config.toml
fusion_encoder_norm_position = "pre"
fusion_encoder_positions = "rope"
optimizer = "adam_atan2"
beta1 = 0.9
Rows from block 4 of the image encoder of a small model that answers yes/no questions on an image's attributes, named by matrix and row number. Rows with one number belong to one channel. Each number is 128 + 32 x the weight over its row's rms, rounded and kept within 0 to 255. All counts start at 0.
After each channel's rows are labels from the 100 images, of 14976, where the channel reaches its highest value: "responds to" is what is common among them. Only what is clearly more common there than usual is listed. The data: analogue clock faces.
# convs0: first 3x3 conv (encoder.blocks.4.convs.0.weight, 128x128x3x3, each kernel summed), inputs 0-127
# convs1: second 3x3 conv (encoder.blocks.4.convs.1.weight, 128x128x3x3, transposed, each kernel summed), outputs 0-127

convs0.2 [189 112 124 115 107 134 142  68 124 127  72 115 200 111  87  92 120 105 104 109 110 117  99 107 102  98  96 107 110  59 108 139 129 124 131  50  66  83  84 111 109  88 133  79 101 100  85 136  58 155 133 123 121 124  93 133 103 101 146 107  83 117  70 165  95 179 171 140 148 139 159 107 111 159 153 127 139 124 129 135 142 189  66 124 169  90 106  77  72 111 139 106 140 166  63 148 117 145 117  94  72 146 138 161 118 157 137 140 156 105 115 122 131 121 104 112  83  84 114  91  68 119 152 159 194  90 133 104]
convs1.2 [164 146 192 154 116 146 127  95 105  96  55 107 154 127  98 183  92 153 113 129 139 158 146 149 134  91 130 138 128 111  81 143 109 167  94 167 143 112 130 136 157 150  91 120 150 117  93  79 102 153 146 161 116 205 129 127 142  90  91 206  89  94  87 155  99 198 145  88 173 169 142 123 107 134  96 116 138 163 128 219 102 161  88 107  71  89 116 100  74 179 127 141  61 119 108 119 173 174 135 109 130 108 127 136 158 150 168 155 122 133  73 170 135 118  78 134 114 120 124  85 110  98 128  87 107 153 177 111]
responds to: hour 12; minute hand past 1; minutes: 5 to 9; hour 11

convs0.15 [ 86 171  59 102 105  99 135 115  44  58 122 113 158 102 120 143 131  72  68 118 165 156  79 138 115 119 124 130 113 129  65 126 104 140  71 113  76 147 109 134 164 106 136 114 145 170 189 177 110 158  46 116 134 116 126 138 130 140  96 106  89 145 144  78  97 155 110  98  95 141  86 106 123 165 157 135 108 116 116  88  76 113  98 134 143  94 132 109 101  85 133  52 146 141 145 125 116  98 123 179 111  53 158 136 119 153 126 120 130  89  87 100 105 193 136 131 133 100  70 148 105 119 108 163 151  91 178  98]
convs1.15 [159 224 119  78 142 121 101 157 139 150 110 147 167 141 107 204  84  95 134 141 140 182 113 127  74 125 184 141 118 165 178 126 172 169 130 132 149 117 103 144 154 151 114 134 119 120 160 144 100  97 125 124 150 138 122 124  86 107 127  97  92 129 150 134 210 142 151  83  89  91 118 115 111 106 182  86 134 113 135 135 143 163 180  94 123 115 148  89 194 120 120  97 136 124 170 131 118  67 190 124 149 117 154 132 174  80 172 134 127 196 193 114 110 224 144 120 122  90  93 141 141 111 112 147 176 131 134  88]
responds to: ticks; hour 12; minute hand past 12; minutes: 0 to 4

convs0.44 [178  89 116  78 123  91 120  94 126 132  78 126 188 126 180 152  99 158 113  99  81 155 143  89 117 148 104 129  82 102 119 144 125 146 109 129 125 128  76 106  90 142 116 129 122  61 104  46  69 105 104 116 122  95 130  76 121  92 169 141  93 132 117  63 137 128 180 103 102  79 167 141  84 121 153  94  84  62 120 178 120 172 156  92 197 115 145  88 140 131 112 158 131 152 149 168 173  66 131 100 157 141 112 117 103  62 173 107 141  94 135 128 102 100 108 119 119 139 172 106  93 157 134 160 148 114  57 135]
convs1.44 [166 101  94 118  99 165  57 108 122 121 125 117 147 137 153 175  80 148  91 105 110 155 187 129 131 139 109 131  40  85  84 142 131 139 116 176 156  93 117 134  98 191  85 155 142 120 122  74  84 147 140  87 140 162 128 123 119 124 163 175  89  84  94 113 120 132 137 125 138 158 165 100  76  78 137  94  98  53 132 196 165 115  85  93  93 129 119 123 140 164 142 120 134 137 157 180 177  96 131 139 149 189 120  80  97 144 102 210 132  98 137 165 100 115  83 117 105 177 173 133 117 108 101 139 137 150  88 157]
responds to: hour 11; minute hand past 1; minutes: 5 to 9; minute hand past 4

convs0.102 [148 113 152 119  94 139  72  70 106 111 110 104 136  86  87  97 115  91  66 199 124 157 104  81  75 114 174 121 109 101 112  87 140  89 136  89  57  67 142 164 112  92 125 123 105 117 176 137 114 158  70 115 115  97  80 163 133 151 181 100 117 157 163 109  77 118 141 129  73  78 133 159 126 187 132 145 109  88 154 156  91 124 134 183 111 174  86 150 143 117 106 135 159 114  60 124 109  86 118  92  82  95 148 142 115  70 144 128 119 147  93 105 173 149 156 119 106  90 103 104 155 128  83  98 182 128  95 123]
convs1.102 [118 113  81  81  95 180 116  89 126 100 112 157 132 102 102 149  56 107 113 136 138 157 130 140 107  75 101  95  82 100 120 128 115 134 155 123 157 107 108 152 105 123 126 136 147 118 155 143  82 149 140  99 153 138  94 104 123 141 182 145 140  67 107 132 126 173 149 105 108 121 142 139 128 106 105 134  76  81  98 155 203 126 106  66  76 158 141 103 193 115 139 105 124 151  98 148 124 101 141  76 111 152 131 119  82  74 162 151 157  95 199 180 134 231 110 126 145 162 147 167 141  53  85 111 108 115  45 115]
responds to: hour 10; hour 11; minute hand past 1; minutes: 5 to 9

convs0.97 [100 194  97  91 134 116 133  85 109  42  99 231 131 131 115 175 123 160 128 122 124 145 117  40 117 157 118  65  86 157 115  54 140  94 131 155 143  96  98 129 145 181  64  91 104  92 135 172 146 140 101 145 147  55 142 167 118 128 152 126 127 103 109 107 101 140 144 142 121 162 122 145 105 151 135 126  73 153 125  86 147 130 154 141 116 117 147  91 149 120 170 104 152  97 139 138 104 129 197 170 101 159  79 105  88 176 136 150  99  93 145  76  80 141 150 131 127  82 150 109  93 156 150 161 153 116 154 146]
convs1.97 [140 174 150 157 185 169 165  83 170 140 148 224 123 139 146 142 171 176  93  64 124 121 185 113 158 114  95  88 112 172 127 153 138 122 147 170 160 112 145 100 130 210 119 141 111  88 124 181 182 140 142 147 129 138 164 168  74 130 117 152 141  64 125 129 109  76 126 172 161 151 157 130 127 112 148 131 116 188 125 118 144 126 150  84 128 126 155 110 132 145 144 144 163 101 183 125 127  91 145 159 138 137  53  98  97 184 143 168 124 120 200 122  90 100 148 117 114 186 167 162 125 108 108 146 107 140 183 153]
responds to: ticks; hour 4

convs0.48 [100  92  71 147  87 107 121 113 160  94 135 123  90 104 127  85  95 108 123 137  79  69 102 112  99  90 150  36 105 105 141 109 120 109 117  39  91 130 147 124  81  78 139  79 104 126 100 133  91 112 119 130  95  95 105 111 132 124 105  85 108 136  78 108  84 172 104 120 105 119 102 169 121 111  78 139  64  85 105  74 144 160  81 114 123  70 106  77  71  97 120  95 146  92 112 147  55 116  63  85  80  99 131 133 128 135 114 165  92 138 138 140 168  85 126 107  86 114 139 108 103 108 127 121 148 130 154  83]
convs1.48 [ 65  95 148 186 133  63 121 110  90 126 134 160 100 100 117 108 158  88 171 170 110 149 142 147 153 179 137 121 157 100 126 135 147 146  96  78 106 151 147 133 178  75 142 183 116 122  66  85 167  96 118 152 120 112  94 118 144 155 131 142 121 168  98 132 128 158 123 141  71 149  64 138 141 147  72 176 168 159  80 119 143 166 176  79 172 138 141 145 113  83  71 192 121 158 113 147 168 189 112 132 137  81 175 179 125 112 142  64 142 111  88  98 125 132 114 167 177 126  59 108 147 149 114 138  99 113 137 141]
responds to: hour 12

convs0.36 [ 96 174 115  95 178  67  84 160 135 108 127 138  96 113 103 159 167  87  77 118 118 112 122 141  95 179 105 100  93  59 144 148  97 135  86 153 111 144 134 110 115  98 149 137 141 108 104 112 155  96  89 132 121 108  83  80 100 115 135  82 116  56 115 144  77 129 124 122  84 111 106  89 109 102 108 159  18 124  75  94 119 130 144 161 145 128  80  99 119  77  87  62 126 116 108 118 159 132 143 107 121  92 117  88  76 150 131 119 151 101  91  76 130 107  99 107  94  99 110  45  90  96  75 104 147 105 131  97]
convs1.36 [100 113 132 113 118 123  89 148 157 191 119 140 124 138 150  56 162 113  91 105 131  93 156  98 130 175 147 160 136  38 160 138 111 142  93 139  20 176 122 117 152  99 145  99 103 103  94  61 184  85 107 133 127 138  60 141  87 135 139 135 113 114 135  85 158 138 135 181  83 148 114 130 106 148 120 152 166 156 149 112 126 185 164 112 163 140  49 164 111 122 139 108 127 128  52 161 149 158  73 142 129 150 139 140 147 150 170 148 119 122 152  93 119 110 167 137 115  84 102 115 105 156  98 192 159 159 149  87]
responds to: minute hand past 9; minutes: 45 to 49

convs0.57 [106 126 110 159  71 155 124 149 121 218 124  56 116 152 147 168 124 119 157 101 124  70  69  70 146 149 125 111  96 117  87  83  99  94 158 112 121 109 144 113  74 121 100  62 105 156 142 107  89 168 171 122  97 125 122  97  71 135 120 119 116 160 105 133 168  93 112 114 120 117 103 109  85 211 165 102 115 147 103  99 119 161 105 141 129 116 119 123  69 139 200 111 117 130 127  88 139 105  80  99 162 147 112  98 137 167  88 115  99 141 140  36 153 119  98 125 127  63 154 106  65 167 152 125 132  96 132  98]
convs1.57 [149 119 129 124 157 168 120  92 140 168 117  86 126 121 138 154 100 121  68  95 166 136 128 118 142 125 143 105 172 175  85 153  74 154 124 159 155 125 130 106  97 157 114 162 158  99 146 121  91 195 122 150  70 204 201 159 148 115 129 183 184  85  96 123  75 117 132 154 173 129 134 121  91  96 142 185 129 106 168 170  90 155  99 164  65 108 144 126  74 152 172 156 124 138 159 133 188 155 116 108 152  99  63 133 143 127 119 165 147 105  51 152 172  95 107 110 141 191 128 156 128  80 120 157 130 167 130 133]
responds to: minute hand past 7; minutes: 35 to 39

convs0.22 [ 79 103  95  90  84 169 115 153 106 114 145  92 141 122 145  75  72  99  69 114 154 152  86 158 108 130 149  76 129  91 104  52 100 148 128 100  75 108  67 144 100  93 170 178  65 160 177 104  93  80  32 144 184 140  90 132  77 148 136 137 114 163 158  71 123  65 143 139  84  65 105 151 138 202 150 131 147  98 124 123  89 159  98 112 154 143  94 125 130 100 122 140 122 138  75 134  96 113 113  71 116 120 138 108 135  95 158 119 147 132 105 120 121 154 123 140 134 124 112 154 151 118 126 149 100 115 101  94]
convs1.22 [151 108 170 149  90 177 177 183 143 123 159 126 127 170 117 100  94 129 116  90 169  92  94 139  99 105 136 131  96  74 155 134 104 175 190 134 127 140 117 166 121 100 125  81 136 163 187 130 153 188 120 137 175 119  73 134 126 168 145 127 128 129 124 197 112 115 114 151 125 125 141 220 140 130 163  92  82 121 172 139 136 106 207 138 127 152 120 127 195 144 154 124 136 106  76  77 116 129 117  81 140 160 106 112 131  93 144 191 127 164 191 121 140 175 189 152 112 133 131 127 138 191 148  95 150 147 102  65]
responds to: ticks; minute hand past 12; minutes: 0 to 4

convs0.72 [183 117 133 165 127  75 134 116 123 148 167 154 116 144 112 102 114 135 203 147  66 113 141  79 133  94 135 110  89  92 136 149 133  60 137 108 170  80 126 132 134 153 121  40 128 152 115 168 122 121 156 140  82  77 110 116 125  71 141 137  95 137 149 183 111 100 112  60  92  73  98 179 130 162 123 118  64 106  80 132  71 113 141 154 145 129 143 120 112 140  86 106 150 120 115 102 105  56 145  99 118  95 100  97  59 128  86 171 114 133 126  82 134  83 183 125 117 124 187 102 120 118 133  92 167 144  71 120]
convs1.72 [158 136 119 103  87 168  84 115 154 131 135 136 126 151  94 173 119 100 158 181 147 104 192 107  68 121 109 126 129 132  76  76 169 118 167 157 130 107 117 105 136 165  71 126  74 133 159 145 115 213 198 115 105 142 154 110 101 105 167 124 140 105  84 146 132 132 144 140 178 117 152 116 109  93 184  62 111  74 128 145  68  71 155 130 118 119 124  50 140 170 171 101 109  94 145  58 143 132 101 103 137 105 112 109 143 102  86 176 106 120 140 107 117 124  90 105 134 132 161 115  96 113  93 127  88 204  83 148]
responds to: minute hand past 7; minutes: 35 to 39; four ticks

convs0.26 [ 47 153 110 142 106 173 114 111 134 133 167  57  94 119 138  94 102 142 121 154 152  90 102 119 160  87 151  92 128 122 156 108 104 138 161  95  94 115 137 156 141 105 183  45  96 201 147 131 107 158 129 127 179  89 111 114 138 153 115 108  82 174 190 149 105 178 120 124 118 110  75 103 154 199 188 167  84  49 100 114 110 177  91 166 113 144 124 143 130 141 139  86 102  82 109 117  76  94 118  81 105 130 127 134  90  82 169 101 114 155 108 128 134 140 121 212 136 141 106 118 114 101 154 111 116 127 124 148]
convs1.26 [101 186 120 155 125 132 125  87 152 110 174 148 184 144 105  75 123 174 135 154 130 117 132  91 109 107 155 116 180 124 180  72 115 154 148 172  95 110 171 142 141 159 119  26 125 103 114 143 183 126 114 144 120 120 115 176 144 105 111 149 120 137 164 110 100 185 133 143 148 173 138 145 151 172 108 143 104 100 168 188 139 150 108 193 135 143 105 142 187 151 114  34  99  85 114  96  79 176 111 179 101 130 140 135 120 189 170 144 101 155 141 115 152 126 161 109  79  84 162 124  70 119 104  98 140 141 164 100]
responds to: hour 11; minute hand past 1; minutes: 5 to 9

convs0.54 [155 129 124  98 113 173  88 129 197 175 134  50 127 124 119 100  79 133 120 108  63  91 120 104 103  51 110 116 135 104 158 112 135  92 129 119  87 111 127 119 110 115 102  95 103 111  71  87  96 132 147 120 125 137  99 148 112 122  60 133 125 124 155 145 157 154 117 139 147  93 126  91 116 128 148 115 146 111 142 135 134 145  93 138  77 201 105 115 109 142 185 133  53  55  63 122  91  83 153  66 137 153 111  79 169 145 128 119  34 133 166 144 125  97  84 127 120 113 138 132 114  96  86 115  51 154 115 110]
convs1.54 [118 124 117 101 137 164 135  97 154 105 149 100 102 116 101 126  98 138  98  67 143  67  96 144 105 137 119 114 136 153  91 120  84 163 143 170 163 107 108 109 136 150  68 121 166  43 151 112  89 171 106 122 132 140 166 111 194  92  64 141 145 105 154 162  87 130 103 141 161 127 121  85 104  78 108 153 147  91 168 111 119 138  86 116 126  93 138 161 108 144 138 158  37  65 133 153 134 164 148 120 122 113 112 120 134 119  92 111  58 134  59 170 130 108  69 113 177 145 152 148 140 110  82 112  27 125 127 171]
responds to: hour 10; four ticks; minute hand past 5; minutes: 25 to 29

convs0.18 [ 67 118  76 152  89  94  81 152 101 120 154  74  88 115 118 108 119 112 112 198 141 162  99 163 153 142 150  46 123 140 101 104  99 130  98  78 114 147 161 152  74  97 168 145  60 164 140  74  80 116 108 164 132 159 163 139  89 141 152 149 151 165 126 105 107  75 153 125 166 168  89 144 140 175 101 119 126 113  42 126 126 131  65 125 124 121 177  91  87 114 155 131 113 139 139 112 112 126 103  97 141 115 191 132  87 133  93  96 158 115 103 111 178 134 118 129 119 120 123 182 119  51 144 122  94  76 129 175]
convs1.18 [ 88 149 175 141 137 105 114 122  77 137 143 154 113 146  99  85 188 120  70 100 191 161  83 157 161 162 117 141 150  72 131 124  65 135 133 156  48 140 161 120 179 104 151 119  91 100 123  90 145 119 129 129 164 176  70 181 126 144 136 164  95 105 140  81 142 128 120 169 119 163  88 136 104 180 113 149 170 166 107 133 140 120 183 113 151 145  65 178 109  88 149 123 158 136  67  90 105 175  67 159 121 111 161 164 162 152 121 149 154 132 139  94 135 146 181 161 136 112  79  93 126 173 106 141 160  80 152 113]
responds to: minute hand past 3; minutes: 15 to 19; hour 6

convs0.118 [ 42 125  95 156 106 109 143  71  80 113 148 145 105  97  88 148 118 136  79 162 128 148 124  71 132 191 200  78  79 121 145 136 125 147 129 125 104 110 136 183  79 157 150 133  88 111 156 100  96 124 130 136 137  79 126 138  95 126 204 104 128 136 122  75  85  80 165 144 109 131 136 206 151 187  73 172 126 102 118 116 135 133  75 152 166 118 109 112 113 149 131 121 198 157 105 128 157 134 114 128 114 130  93 157  39 116 139 141 161 142 123 100 188 134 135 131  93  96 149 130 146 142 127 138 204  89 121 139]
convs1.118 [ 42 163 130 149 146  94 123 110  71 159 154 194 164 139 173 113 186 152 125 131 168 164 134 170 166 159  78  80 115  92 134 112  92 177 105 132 111 115 154 106 180 127 145 148  82  97 116 102 139  87 141 114 152 103  85 188  92 125 143 186  91 124  98 145 163 149 143 165  81 139  94 121  97 152 119 160 113 164  86 122 165 171 170 100 134 170 152 154 146 108 146 137 149 119 110 138 100 138 128 123 126 104 124 112 100 156 128 188 157 118 174 101  52 177 153 187 153 210 134 147 152 162  96 141  91  94 115 139]
responds to: minute hand past 11; minutes: 55 to 59; ticks; hour 11

convs0.80 [ 67 155  73 119  96  97 154 133  87 127 153 171  81  91 115 156 141 190 141 135 159 154 166 115 136  64 143  63 103 163 155 133 136 140 132 131 132 148  60 138 158 155 137 103 117 133 158 120 119 140  97 126 162  86 175 142 111 142 138 106  82 119 117 115 107 149 169  58 113 131 102 169 153 128  94  78  68 113 114  86  64 100 131 162  69  91 173 111 127 163 125  84 152 153 162  88 118  73 185 145 127  48 147 150 109 130 144 149 135 126  97 125 121 113 137 132 142 113 183  87  95  99 134  44 174 119 122 168]
convs1.80 [ 83 156 105 145 138  95 177 158  85 107 131 211 136 154 135 174 141 157 184 163 123 218 139 185 148 108  81  54 103 178 122 104 143 167 124 128 164  94 119 117 167 149 135 167  98 156 119 120 150 111 141 124 127 104 158 119 137 110 119 136 115 155  97 172 144 137 141  71 111 123 100 146 118 120 138 171 120 156 101 138 102 141 168 140 113 172 211 131 163 141 118 166 151 177 171  93 143  87 182 134 155  66 157 110 127 102 131 114 158 117 158  92  93 178 112 182 184 147 152 168 163 117 159  94 105  76 111 161]
responds to: dark face; dots

convs0.50 [128 132 137 105  90  88 146 150  96 134 137 107 101  69 135 110  70 119 117 139  72 130 109 106 110  61  99 123 144 139 152 143  73 133  81  98 107 148 101 101 122  95 133 143 119 120  78 143 111 123  66 127 128 115 128  96 150 114 115 125 101 133 126 118  99 134 121  98  74  85 137  65 138 108 115  95 143 136 100 120   6 120 106 140  82  81 119 111 133 144  95 141  84 118 121 101 117  73 106  86 131  20 148 136 133 117 109 101 100  90  33 142 122  55  74 132 130 140 116  89 125  85 134  95  94  98 150  83]
convs1.50 [165 132 156 121 177 166 189 133 115 110  94 105 152 149 100 194 103 110 168 139 128 125 104 148  79 107 163 131 151 161  69  97 156 123 110 147 125  98 174 129 158 154 136 144 149 132 112  80  62 197 158 146 154 125 174 129 221 108 103 136 153 133 169 143 168 163 113 108 195 106 109 126 127  95 130 131 155 122 125 138 146 119 125 169 139 137 143 181 104 122 189 193 131 135 120 106 149 186 189 139 123 193 148 127 163 102 152 102 136 137 166 144 164 155 100 180 142 129 102 111 199  92 150 131 178  76  91 167]
responds to: minute hand past 11; minutes: 55 to 59

convs0.75 [144 120  94  66  78 114 149 160 144 109 174  96 165 125 154  85 151 120 124 127 133 139 129 112 146 156 167 122 130 115 136  29 144 111 217 153  90  88  95 173 113 114 112  84  80 156 187 125 115  91  94 124 158 112 108 121  64 143 136 130 127 152 154 143 166  73 118 119  96  72 106 178 157 175 110  92  69  65 104 117 115  96 135 132 196 167 147  92 170 117 117 100 140 117 111  85 106 110 145  97 126 135 135  86  83 110  93 149 118 167 165  80 173 136 156 116  96 119 155 104  96 147 162  87 126 102  75 116]
convs1.75 [172 157 121  56 111 159 100 133 179 108 229 169 182 142  99 117  92 110  90 128 181 130 151 140 107 124 110 113 124 121 159  59 101 149 177 157  84  86  93 156 142 150 123 116  89 121 154 173 159 160 142 146 172 170 129 148  93 153 171 145 187  97 137 141 107 115 124 165 145 137 171 149 116 129 149  66 119  96 172 145  88 104 153 155 108 122 108 106 198 157 145  89 117 109 109  63  94 134  76 132 137 104 121  97 128 134 135 200 125 140 155  72 120 143 162 122 123 164 140 170  94 146 103  97  67 158 123  95]
responds to: dark face; ticks

convs0.10 [ 86 149 147 139 158  76 126  67 124  76 124 158 120 107 149 132 151 218 135 112 149  77 123 112 142  71  98 138 171 137 179 137 107 113 134 164 166 123 119 105 145 149 115  67 148  83 154 165 160 131 106 135 151 110 106 103 194 141  88  88  91 163 157 175  73 127  97 122  94 103 130  86 142 169 118 120  72 175 144 104 104 149 163 164  88 108 149 112 122 192  58  79  93 115 132 115 103 134 154 109  91  65  78 130 122 182 119 138  93 112  79 136  90 109 153 152  95 122 197 131 151 130 126 103 121 128 179 148]
convs1.10 [152 148 176 153 141 118 143  60 148  85 130 141 139 111 113 130 164 227 147  70 105  71 155  66 108  78 110 163 176 135 138 146 135 152  78 194 160 146 159  90 141 141 107  87 173  84 104 125 163 152  87 138  80 169 128 138 165  82  71 142  85 108 162 173  91 169 136 150 167 104 138 119 122 150 126 129 123 133 138 150 114 139  99 144 139 119 136 141 109 158 124 120 104  99 116  95 150 154 105 133 124  77  79 135 116 167 142 145  78 103 114 149 143  36 127 102 100 124 194  71 113 109  95 118 134 141 198 141]
responds to: dark face; hour 11

convs0.121 [122 114 101 122  98 110 146  83 166 113 116 140 126  79  96 105 116 140  87  99 119 124  93 105 112 138 110  79  86  45 135  84 104 147 109  62 113 120 122  96 102  97 106 114  99 104 108  66 102 135 126 112 143  90  86 115 106 110 126  84  64 135  75  95 100 151 139 144 110  89 131 151 118 183  98 117  72  97 108  86 148 133  70 131 175  77  96  80  75  97 134  74 117 134  70 133  76 137 120  82  67 142 116 116 103 162 122 162 127 124 148 130 152 119 108 117  69  94 168  72  60 166 133 162 186 109 116 100]
convs1.121 [ 97 105 139 153 123 101 103 151  93 130  97 197 123 134 128 118 145 120 116 181 146 196 157 189 145 167 135 114 126  76 112 119  87 189  95 111  91 115 121 123 201  78 108 159 125 132  77  34 168  90 130 134 143 150  92 141 122 151 154 166  95 142  63 117 137 175 163  96 125 175  97 134 112 170  84 153 168 164  95 179 119 162 162 111 146 107 122 152 113  97  93 144 132 181 108 136 156 183 109 142 145  88 193 141 139 116 142  93 143 134  96 146 103 137 133 154 169 118  39 104 100 166 142 100  98 107 130 127]
responds to: hour 12; minute hand past 8; minutes: 40 to 44; minute hand past 2

convs0.32 [108 172 116  75 162 129  86  90  72 117  88 110 121  85  62 162 132  61 111 160 137 165  68 116  69 138 139 115 119 132 119  95 143 139 116 105  77 129 125 131 148 109 105 164  88 136 134 170 102 200  98  74 126 136 139 186 121 117 140 112 114 153 115  63  91 109 141  82  90  85 106 128  93 168 159  62 138 118  60 159 136  78 110 123 174 137  89 133 123 101  66 126 148 130 126  72 130 122 154 150 116  91 187 134 109  71 112 139 138 141 105 126 123 149 150 133 121  64  93  75 139 108 102  80 167 109 169 111]
convs1.32 [126 183 154 113 190  90 144  47  40  79  90 170 108 132  82 176 171 110 117 129 167 143 111 137 105 172 123 175 141  92 135 179 120  74 105 139 134 120 139 104 189  97 118 146 128 104 108 145 129 109 104 121 122 140  65 127 130 103 162 113  81 105 156 120 142 165 125 104 138 138  83  92  93 177 143 126 176 180  53 118 148 114 132 112 147  99  94 139  98 126 114 123 184 130  97  75 112 164 150 162  89 120 146 188 135 151 108 145 164 105 126 131 100 148 139 128  76  78  75  85 150 147  89 147 173  82 149 133]
responds to: minute hand past 3; minutes: 15 to 19; minute hand past 9; minutes: 45 to 49

convs0.98 [147 122 142  95  77 113 104  79  85 112 121  38 116  80 115  65 132  93  97 118 136 136  79  74 123  89 121  87 106 157 127  90  90  94 133  61  91  94 114 107 132  69 108 116  64 112 160 130  64 121  72 106 152  81 140 139 109 133 119 166  84 172 127 110 102  81 141 132 104 104  89 140 111 221 138 113 144 106  98  98  72 152  94 128 151 112 131  69 122 110 159 124 108 110 118 109 103 114 129  94 112 129 129  74  94 129  87 122  91 118  87 116 131  88 119 116 119  47 116 121 160 133 129 112  94  68 152 138]
convs1.98 [139 133 145 137 109 168 143 134 134 122 168 131 141 150  87 140  76  82 150 131 177 140 131 180 132  52 174 101 163 114 153  86 177 193 201 150 122  61 133 200 134 108 135 114 160 138 166 158 139 193 180 118 150 151 148 142 147 174 121 193 128 155 112 197 112 180 135 143 173 120 117 141 144 143 150 119 104 114  95 168 125 121 115 141 118 134 100 152 185 162 159 141 119 120  82  91 119 113 113  99 177 160 157 123 146 106 158 190 140 178 202 149 172 131 159 188 153 147 119  93 153 105 145 103 146 130 108  97]
responds to: minute hand past 7; minutes: 35 to 39

convs0.38 [204  96 166 137  77  66 110 101 132 116 142 129 103 123 129  74 108 113 185 133  92 140 132  94 138  75 136 152 107 106 112 122 141  97 148  92 135  66 127 138 160 126 110 110  95 140  99 153 135 102 138  96 100 101 102 158 130  59 103 149  94 140 143 153 133 116  98  49  85  50 129 181 109 132  63  95  90 108  58 124  92 102 120 118 127 148 144 132 141 130  72 140 162 135 109  83  99  71 124  97 104 120 143 125  62 106  98 187 121 171 141  92 138  61 176 170 162  96 151  91 144 129 129 110 153 131  80 104]
convs1.38 [167 122 123 104  74 162  85 118 137 107 136 121 122 143  71 166  99  82 137 189 161 125 186 125  59 113 115 128 112 135  83  86 156 135 173 120 136 102  92 110 110 110  64 143  69 152 161 156 116 189 179 119 121 143 145  92 110 128 162 136 139 103  55 153 141 133 140 135 171  96 152 131 115  97 186  62 110  87 145 144  65  69 146 134 122 107 126  61 153 142 154 130 107 115 132  47 131 122  97  85 153  90 124 110 141  76  96 176 121 132 135 101 119 176 111  84 155 136 137 122 113 130 113 130  78 180  67 117]
responds to: minute hand past 7; minutes: 35 to 39

convs0.28 [ 67 150  69  86  71 120 125 130 137  85 122  86  86 103 138  96  52 124 106 112  98 116 112 110  98 139 185  63 121 113 205 126 127 123 157 144 102 109  99 178  93 112 141 146  66 154 129 108 104 121  30  66 152  98 128 101 114 131 121 104 111 170 134  97  85 102 159  84  84  76  87 145 161 165 124 137 114  38 103 117  97 165  98 147  80 154 116 107 135 156  84 123 120 111  87 126 124  83 135  73 116 131  70  93 108 136 114 135 102 141  94 106 144 119 111 127  95 112 109 111 162 102 125  96 134 163 134 118]
convs1.28 [ 82 183 161  96 130 180 145 166 145 129 186 146 166 152 118  91  93 132 114 144 173 120  74 170 128 100 146  99 176 154 187  65  95 178 213 135 131  95 154 191 116 123 143  72 128 125 177 159 120 152 161 145 188 169 113 163 132 184 100 152 165 128 125 141 151 174  75 160 126 137 132 170 147 131 142 159 104 120 158 144 148 146 175 126  85 161 141 128 202 124 137 104 105  88 116  96  81 177 133 115 127 138 181 110 154 117 158 164 134 176 166 122 164 189 168 134 148 157 119 160 121 148 124 116 128 117 121  92]
responds to: ticks; hour 4

convs0.115 [100 146 112  69 164 141  65 125 134 140  98  18 118  99 146  99 147  78  74 130 163 171  87 111  88 131 139 171 124 116 135  67 111 160 139 132  82 133 116 134 100  82 114  94 124 156 170 145 120 165 116 158 119 103  74 154  87 144 119 159 131 125 150 128 148 143 101 144 155 121  47  99 121 148 147 165 147 147 126 116  60 136 129 166 131 183  88 146 109 145 134  96 107 113 107 112  64  99  97  83 163  86 170  71  96 126 109 167 108 177  77  60 146 134 162 110 134 153  85  91  94 104 123 134 125 122 100  89]
convs1.115 [193 143  98 115 106 167  91 176 203 135 148  97 161 130 102 143  89 104  98 113 137 102 137 132  48 123 172 162 122 123 161 115  98 161 140 128 135 142  94 113 134 113  91  84 128 114 131 133 134 155 104 156 127 145 112 118 159 105  83  85 164 117 167 113 156 168 150 135 135  88 181 119 149 119 149 115 125  84 206 157  84 165 106 156 101  97  89 170 151 139 134  64 104  92  96 128  79 124  86  85 136  99 155 122 127  65 135 125  69 186 135 131 156 127 130  45 133  70 116 123  80  84  78 127 125 177 113  71]
responds to: hour 10; minute hand past 12; minutes: 0 to 4

convs0.117 [120 126 111 128  84  60 128 130 111  75 129 152  85 163 126 101 155 107 133  89 162 117  83 122 149 182 155 127  41 116 135 130  83 132  96  98 124 138  93 183  91 124 187 108 125 151 137 109 148  58  78 122 133  98  90  65  66 122 164 134  80 139 119  93 108 117  87 118  77 115 146 156 119 149  85 109 106 109 119  77 123 169  67 107 153  89 112 107 129 134  94  62 156 130 134 119 110 119 129 140 126 123 140 168  61 194 177 177 141 171  87 153 163 101 135 181  76 111 156  98 108 173 109 132 145 119 144 116]
convs1.117 [118  91  83 154 171 104 122 162 142 182 101 159 115 177 108  81 121 126 138 125 104 105 146 128 115 157 150 114 139  29 122 155  88 141 135 102  65 106 152 122 170  93 127 120  95 111 113 110 197 101 133 121  99 124  62 157 110 171 197 118 146 130 135  84 134 135 123 112  83 163 112 157  86 144 115 145 150 155 130 134 148 120 143 155 149  91  98 178 132  87 143 147 158 157  65 127 170 164 106 108 130 134 138 131 148 162 106 169 172 152 190  84 148 124 207  94  83  97  84 115 139 191 146 128 202 150 111  72]
responds to: minute hand past 9; minutes: 45 to 49; minute hand past 3; minutes: 15 to 19